Rows from block 7 of the image encoder of a small contrastive image-text model, named by matrix and row number. Rows with one number belong to one channel. Each number is 500 + 40 x the weight over its row's rms, rounded and kept within 0 to 999. All counts start at 0. Numbers have three digits each.
After each channel's rows are labels from the 100 images, of 14848, where the channel reaches its highest value: "responds to" is what is common among them; "patch colour" is the nearest of a few named colours to the mean colour under the peak. Only what is clearly more common there than usual is listed. The data: seven-segment displays showing three digits.
# p10: first pointwise conv (encoder.blocks.7.p1.0.weight, 320x320x1x1), inputs 0-319
# p20: second pointwise conv (encoder.blocks.7.p2.0.weight, 320x320x1x1, transposed), outputs 0-319

p10.186:504560515451482414496471491466470519482498487572461523394489480461529543495479481413516497545491493498553496430515507434489446449427479461508583430474558510558454608491448490570504502458502457513499489456479473530474512483505550550458491399575554493522523500518488517474492536479452511454516533541555514523521439515498478491496513486475504531527490397468502468524425450433505529459463619486561476521469470466567506486508456451498525519475469471479495499561473541507409570500478605457494504482475476480461440466501533594490535467557434423463599450471481421476481468451479507492438438613523471453535466464460520488582527472483536494489500502457461429569501567543578515521460470496469463466494536491454528542466484500425446471517424528490459468469515532524486524456491510488499559510495525465457540479495474473474462493488574506589496494505504493463456466514515480492479437538471548500464479472453468514497448438474466493524494467540484512591520490472531473526455
p20.186:489552466525522572490431514542539494443489525451506484533547554511510507437479481539460532516485486469637475527515461510505489501504502496589510502555484578430532502457545513478469459512452413527494459468487508535536448483470474466450564459469524470474480524452544508468582540544511461473504468463500531457521486418471463443481504486497509476534463477488501492494550546525491574498509510508564455487520450512509451504479488519539459547491511484521526507482475621499516482491525542521498568499496415506544482493415444453488504522456484506490518557484515653523518487470468458534543517439486484542529455501482468548497551502540420491559461491501477488452476515503561532481390501531559493475576493505506478503467488503482507536532526512473495565436532523470465496511523478514547487485460501492544527492506442506507556562475528381514495540616648464476483526496478485560438592477482425505467473510574497497469531539518523513536523487493502479487468429643524436476429
responds to: the digit 1; third digit: 1; second digit: 1
patch colour: black

p10.16:446538520477510510512494485521514487498397516556516520438499434457481525527504476445556519423482447496487505550572493473566458500442529493462569433540579457535551563504459461495530531512494466449424532512436474516438418460528546493443479483453431536562534510491606423443512502468543487480630542474500476473457486519520472482447514462497508411531447459469511521440508493524444435456506601520491482465443480493479514507480505565449512473591463452566456497517466543507424594446513487511422513496525542526425456521503511534516467471528460520456528446445491486482462477449445496487468451544449416418512478426535458521525497545490553479504515441501527475537502523500454459524510444507449488486497516560486515516537497494441493632483446483451496467476545435518519452520508440500459475511502497467449479465540521495427478515451523513516456517455421514465506460512561540484508496498467493520483497581466479500418489459518467459499507560506515518472511513528538513473440
p20.16:538447523499521457443497483528485442525459515484427453501497526456506476472497457552464461512407492448432417492491495518541457499475566522517501485427513469576472513529492508450541534488508448448465514439530467507483479507502556490445508522534415463490530504498511483581473518465492462490560454485478452475522516511573518564568546541545478544534451501456528480471433511548547526502484502444529548472442477549449521524523476603429523538467478453541553450496427570532545559561443472485485479514475497543490483493537457530491473488483506488560555461540494425498437491493543499578507539452466550452514603503525539488535500476441468497411494441499508535526497495436457522451551520520486459558493521476510481522429550579407457526528546527530532527505554497452504462510502534513471544514442541537468514524522475489497409411474459532561486474470507535612480478525561488646504438478546573501525458502520485472479486541561490484497482485452567534435568491508503479455469
responds to: the digit 1; the digit 9; second digit: 1; third digit: 1
patch colour: black

p10.188:484509517515468540434465543487485480564517467525501485505516494433465518496507491573480471502490569502539451468483505516516528494556511514562505528527503505494496483486485532459545523477479502526501532457499552494476478525481519473536499467568457456495651527471527525523521585512527449470572547422509496455466454437468502456505473525532551494517503489487618516483477488482543530530465491593504474539484465453473517476553449533536521481535503554456494512477488462474436523508448520509466434480453553466504468510463505451477549523460471495465442511484518454468516520508496609458577505497561512552488494511530502499487462494498571520464474515455446576469467501464477512458514423577469540594445493502491519526422490544540475435552433455494541540525415510590594481510509465531478475553488448494642532533488429413493411481490454512444493451553452537533437438476479518492593503492497475422628443481500486545465521513482479499564416493466491509500502551447509470499516
p20.188:434454513450486495519486508504489446417516389459500533493527476492481531579381519523532454501485446477534467492495386488536498434432512498474458466528487474501498434436491510459454444506508448466497457510443426539485440462518504465454608451492508514515481544536493457400519432493540465427482473496400463469458474511500438528522500438573450488504442539532533474462487471409472499479454473450520453476519540522490434547503461409512482500458481516499508495438515515493444491496519505438473463444481492477475467545492558465465476475458510485420501466448499562518452487508531495450510506497513519544515414517502453488534458505420458549434467522517469483495482435458495380499423459469530459443524445475520458463467483449497493455538495551441507522475443531466497460538471451482452467515488468536506520465469496434501535514455508559517502503521494536515540478470495486444439426444417490474501490493477478513434500522508420475426431490582465571454520523520556482500516
responds to: the digit 4; first digit: 4; third digit: 4
patch colour: black

p10.230:550505543463512486489473468450494470510456576577459452477514544494503465450516418422505506508518485490495435551504542480475474473481542454456482463563440499481484547467539488488441487438475464505523510465508459517497549543468456470481484442529479455543461518565524501497460506477502464521430551540543449452463450503456491465471421499429519505553469536455520447450491482450509448529426496542491506496442462417532497459492497619517512479537448466476462501526459549426485615446530533446466425534477491476548484490475447522506567496465465576453586473486419470480547543560470494487517503560427471472504508537468532461554545513512593543533555463441503502593543553546579483593522483487504518450474472473494528502442448422477484573472477521477500464507541486494486547489568530486418461475445464454459442462486518478494450501489500457537565444517461527532466425515533549525474494593515460530485445505467474510519521505462475430480512497569490520504509481515594463536502
p20.230:526486475532528453472493460596493542526539463468460628545477471530396482480390497503528523501483575469514465513511515546472486520506435582559499556536484474448564529511542535464459590501482479522539525463426485557533566474584542483587492468483541545524447506506524496534496533459504486528524616471462492525526495499483606445494485561528492498534513476529431436474535487510537518486517528521450527516502507498573556522447542462501524540458523546485501444493571485415500502555500464523566468562478533528450472598558566514464522460531556521493502565483503436470497495543529513503469496445550493539515575592539540491509510528492563511571464496577500551491516513471480496531532534511509491527475571494528495444521534582508469429473481500471481518564518450560532483504489483545517549566543487533506433561503576529536579536485542531558535506502460514466518518539464602480480429556529440494505511517487469519514507529505512496478537500563492467529511557484489525552477
responds to: the digit 1; third digit: 1
patch colour: black

p10.135:500505556461504555515447531510398460468514534488435489438482514531482475453476416512543469502503483524534491481465433491485461520488500501463565497504441498548506552461448572540496630451520467470468487477482555473459471463476467533574467499522497442551623495520499520474462546561475511477535520430501486493522474465487525492514481407494486508474496537491524468472426449545482520486496519588478427515473596523474464559549562511480543502509470491455522541502499473437496498504490515429536411463441567497454478495515513515486497552426438457536530474403519467428513507534503551518495491494537465491507461483473535555506492443508596496410475501459476473494511523493516493447486407502461521678484561524496508482415425548519474500536489474500499518465512475458464484502516441441515472496492500484516516513519489468524511470501510474518500400521527583518476488528419514500525474443477504478595478474570456549457464468466447549571417550487506521538520503506522448530491
p20.135:533568523494498518530459607511530576534473534434457480491445474503523452483566526535534528484436521533511500486452477484394502579528492522495533487441550525483467483472518444438478469525418514494475576589498522465555508556411418525533509530526493484495469497489501551523476540562457504476538494520540500535446486480511471440496500508487470508511543444418499561470492499541530521547555470515415529494464515477580517509485534516497452549497464484510440529486531506458504481470532510485536511504499459515490451456540464474520523525545366536556451607536497471472537519517518462462408509443493462438509508492555505548515532457563592543494507434478477497403436482543467588516565481526445547569495557478488492435506510491498493497498484539472465496456498543540509476428488512508521545456417511520477448434450528501476461526514391413525537519475488433511466493462562526610535463469549471564482492521527516543531523520495531425533521541491515461461553497507461545486514
responds to: the digit 4; decimal point; third digit: 4; first digit: 4
patch colour: black

p10.73:465612519501481495474489532477472523508491512433502440519446489467440449490499546524465457466645512482634456397487472525469588545458479475541555456503509520411522450492416456492530503491442490556491436489493458427551458530511513503432495487535445455481546451489469506469437483475459524461483457504557514417446451495512491462477450544496573525514451565487569482547508496449482495498524416528411491557443477476467489487484490528535593456487497483426494526439482457482452490476488509510481448512389520464517501508440467437481462502421412490516460505458482487443493554542488544473568492428534515565513509522506542518527532527502513425523531456495463490481524434507469435468460434516509546527524488501498478466512488575523553510543460452507467488444475498474487508521499488573449546490484486519430532500518488554545501464462474472481479460477479511534458524456499482488554446476463492609512502476510516511518477470542483503475503498453446507528478606439452463510494
p20.73:412468495528493462485408531453484568521480501484446473477467453461511511511488511473515487605581511492526499469487531531501508464517481521510514520470502516504514468480503559512427464528428565499460529555498537527485503478462470525511446499459494484509454505494519540500429466479522471561553515495517486581521513544460506442522478521435544502580439404450480546479522533532527562557553472534420527532446519509492506590491490495496572473476422564408486514542479358510495506467468489524560479489469457468505479487507538520539441501448466515518478612485515487448496574498561541549555519470500549493489521517468485465505493577547515533531492459506459435467530481471458459584554468575419507556489538488508545528474559493560517412487504494457486437474468462499477526554541523496511522500533472435464471434469467493538486530471499525544533505521384516528468446513538515458445514545495548441462475514500436438519472535446515424484571547478595416511476443517494521492556
responds to: decimal point; the digit 1; the digit 7; second digit: 1
patch colour: black

p10.210:523530506527477487475463534461464589438499517516454482445479503514468517528506564514468473505482558508544487503510437485464402493459517473615488414468568516490560531483538506562542513511451480539473456479507526496497485515543427490568416474522535488578611460567519483492534561475502543516524520469512479525499529466507526492499469462462578525551561506528479463530489568524549463525438511531457556556507547454477491544461449452448523555480472524463503491462513419511475514528560512501571445508467560517486417520448522468448488547542503527543491465454502523445537557512540575518507555487597493484494463549510534480460526493486571486455574504481544520505442559488455510483496456561524499517489552473501478529484518481532547470509494564527587466481511552514516533513486515496454504447600526578444574518486532501466465548442534520455561473532549522628460442514509537470541511516513581494605481491535502577544497509524486571550447435451561503519476553488513500500493
p20.210:454508511531458472513521458577431440484495454451496502459490458497447471544469507484502475442463434467538489468469439433544527510449520453503480472494501485455495486422481479519543396510570437509539493446482429466486403456435494439468457492499438492462496471513481502449503417500426510408479494441494530489480495473507470479531480468532458449447493387512522501541497428434499486449445473496525465427538554550448452472459437401453435460468462495504460468461473533542456481551463506465463465466488515407456481497527509406489437446516540434426489472506503524484491483463543512451478466496482465522480467540485467568509446485506417468447494500460518495524463428423518450448457461451506443471543477503468490452503568454473515500512486498411499524481530497512492477472467433468451502507458477504504482522483510466475503515526463503479461480534552479457492442419463451491482486470375462494430469498453506492424522528514472467445537491483441566464518538551515487506401
responds to: the digit 4; third digit: 4; first digit: 4
patch colour: black

p10.112:515533500466532489454503596454565540593533466556538487489524484526557547426469479459480459481521574425484499494502508485608455439510546471516558587493563506457484559507482542491551503521506495574442540446480496553507452499498501516562511565482466505543547470540487523510537547533567485466598514560503499537542506438461509519492429592526629464504530563550540467482471479465474534522447580505469479501522527431487467521513410460525484511514488521480490547542496447521503448507531457519500502463489587528459448508552497483470542493507518455499474552498459494446549532571462607471555535460561496521488492512485521522475498475470523545465512482465520515500555488492464468497484416528468456617480538433492499525481447508469512427534487509492480502502489516583546478465526488507445463529519539499501534540447560440463568522470574562475501521501546540505488496521497496499534558487580550459544493536506512589448463552522479525495427500464528485504547513437512417434519
p20.112:454482512518436450503419494501498448474498450411516502457498484460448458480463486520438465482420476495532463516503472481453484447436482477505453542516479505481455499495481477489447455527550539458528493497514375499480478482558532410465468486496479491448475535463503481463542444488477489449488512455481444529442470434484500525462482452460485437439441485489482442562413523459476443455443479463512515451551519489470452434538441420404462474443491507520459457452444514512456410453484478496431472474478463488479507448486575475415502426470548429493483418477453520488510459424484508484446492491506452517452410501510483460479461481458479477495410538474507456475508465487605454444456470485516434478561454535461448516511522445485499516528529495425504473523493475502478549478517462489494460543481487472537437505424424445545486479462474566439482501534483547517478482526512406526498475478434476498440441466461524506432455452462511446421459514469455528482478479472464521468443
responds to: the digit 7; third digit: 7; second digit: 7
patch colour: black

p10.268:513500481530478433492469491452524447503500482560432481434516491542491527454520446505504509559452480498528459438505482538436454473502509452446549513560463512486518503546482538537529485539460536421565431536502487544449509468480474472453493456456548493564485558497526465511453530432477474447444486549564472438469509537491409484497478461452497504471449499486506462487541509583475521515431506438524437542459462468501539446504482469543558464555499513501534488573473518510507621520510588594478456469540501443491540432489577585564493507464426513517606421489490458507483486483477476470497446578488461447521477515465542498621501430517528486556558451494487476505540583561570465449515431510470530443543539481507463491441455508515495543426458460551439441492428514463472527499511497500469547485469543477544490511436482454458500514438503496524439490437511510496495474512539456511478512490476459612515484455494531489499500430487458485511510447569480489511500496532486455505572
p20.268:519603570485449500435557520455469513510523491525522555494580491516541506480587480558502531461612463506543491465482470487510545443489545517541510473548502535549515460503417520492510498461500455460454510501519497502526486466425457486443555502482562508508527491508485553423527548511498524506478475542504548515530463531518476521471501494551493521463517488467549484399435508417516517487444449516504517437545430427503501491513549442481438469574497494451489546487481506553452457494461519539452519521572448459563573552538540517582501491573526538447506513565536624515488547516428456475523477562530568506498494447518463443538533445557494529453522527460456484533472519479480483482522467445519473480382514549463447507602486502487512510518458469518485430569487511478502489459493488500488519497559464479488493461502551515493500510499471483507501430404439538617550476473543517490467546522489582464490579404522532542484454512523573501434527513500491481491504504469511508530574
responds to: the digit 1; third digit: 1
patch colour: black

p10.80:489544500469508481448438476523545470484471498511449514449454493456448529491509488568569487488568577563565482513444428444600543512527534444534543480516490439521479525547457423504491503554477427490468505532505467490520511454484522496501430508513449441453650473502484505463534502486484535479588525436461523453487510503536520491488498507464527455553539508467526438498483521526495498512497518513512534532466500510488471487545437517521530526480506440467478519508455450547437542491488438470446493485405573493454432417470568523447505445619464463480512475454480391451519579517473523473463467483549479530510472533502507509502500467508519521450473459453418435518508472520481446476477455562509569513487505479522512516499449533496474455507451572429426520418530465517495574480527470503473532487565438477506530490515480495488457493450471559463480510485542520561465502489513486452630478539535525496591483546533472529489526488483414593540436446460478530517478527470564488486499
p20.80:507521507455488533488501475528467463508475502522478517469544386503484531518505482548509463466438566548584447543499500477557544373497476474456455466449514442506453491566526501508546447477558503507456459478492480473503485521411508493475576512562495446475463542521445586419530519565456505511488496493465467515501499497481502498467508524453503536513439563539450540550535471575527551515462529553467492478484478542504451515466500417490430541428505490555454526532551448463504524537479495471508524493481501516533484430517474525474477477519516517521488450440550596456503495510577463536462521443492444458467511579499438466501466511550494502444458464482561484486464436490562547473478501494530471523566522491482538487533493417535480491544456619416466506484501501572544493485492512503504519524498563558509486479443447372494499470501499427517486381573439429476481456488541509521543466458450501549485537551495428488520480450561521404498540558522510509521458463479444534478483
responds to: decimal point; the digit 7; second digit: 7
patch colour: black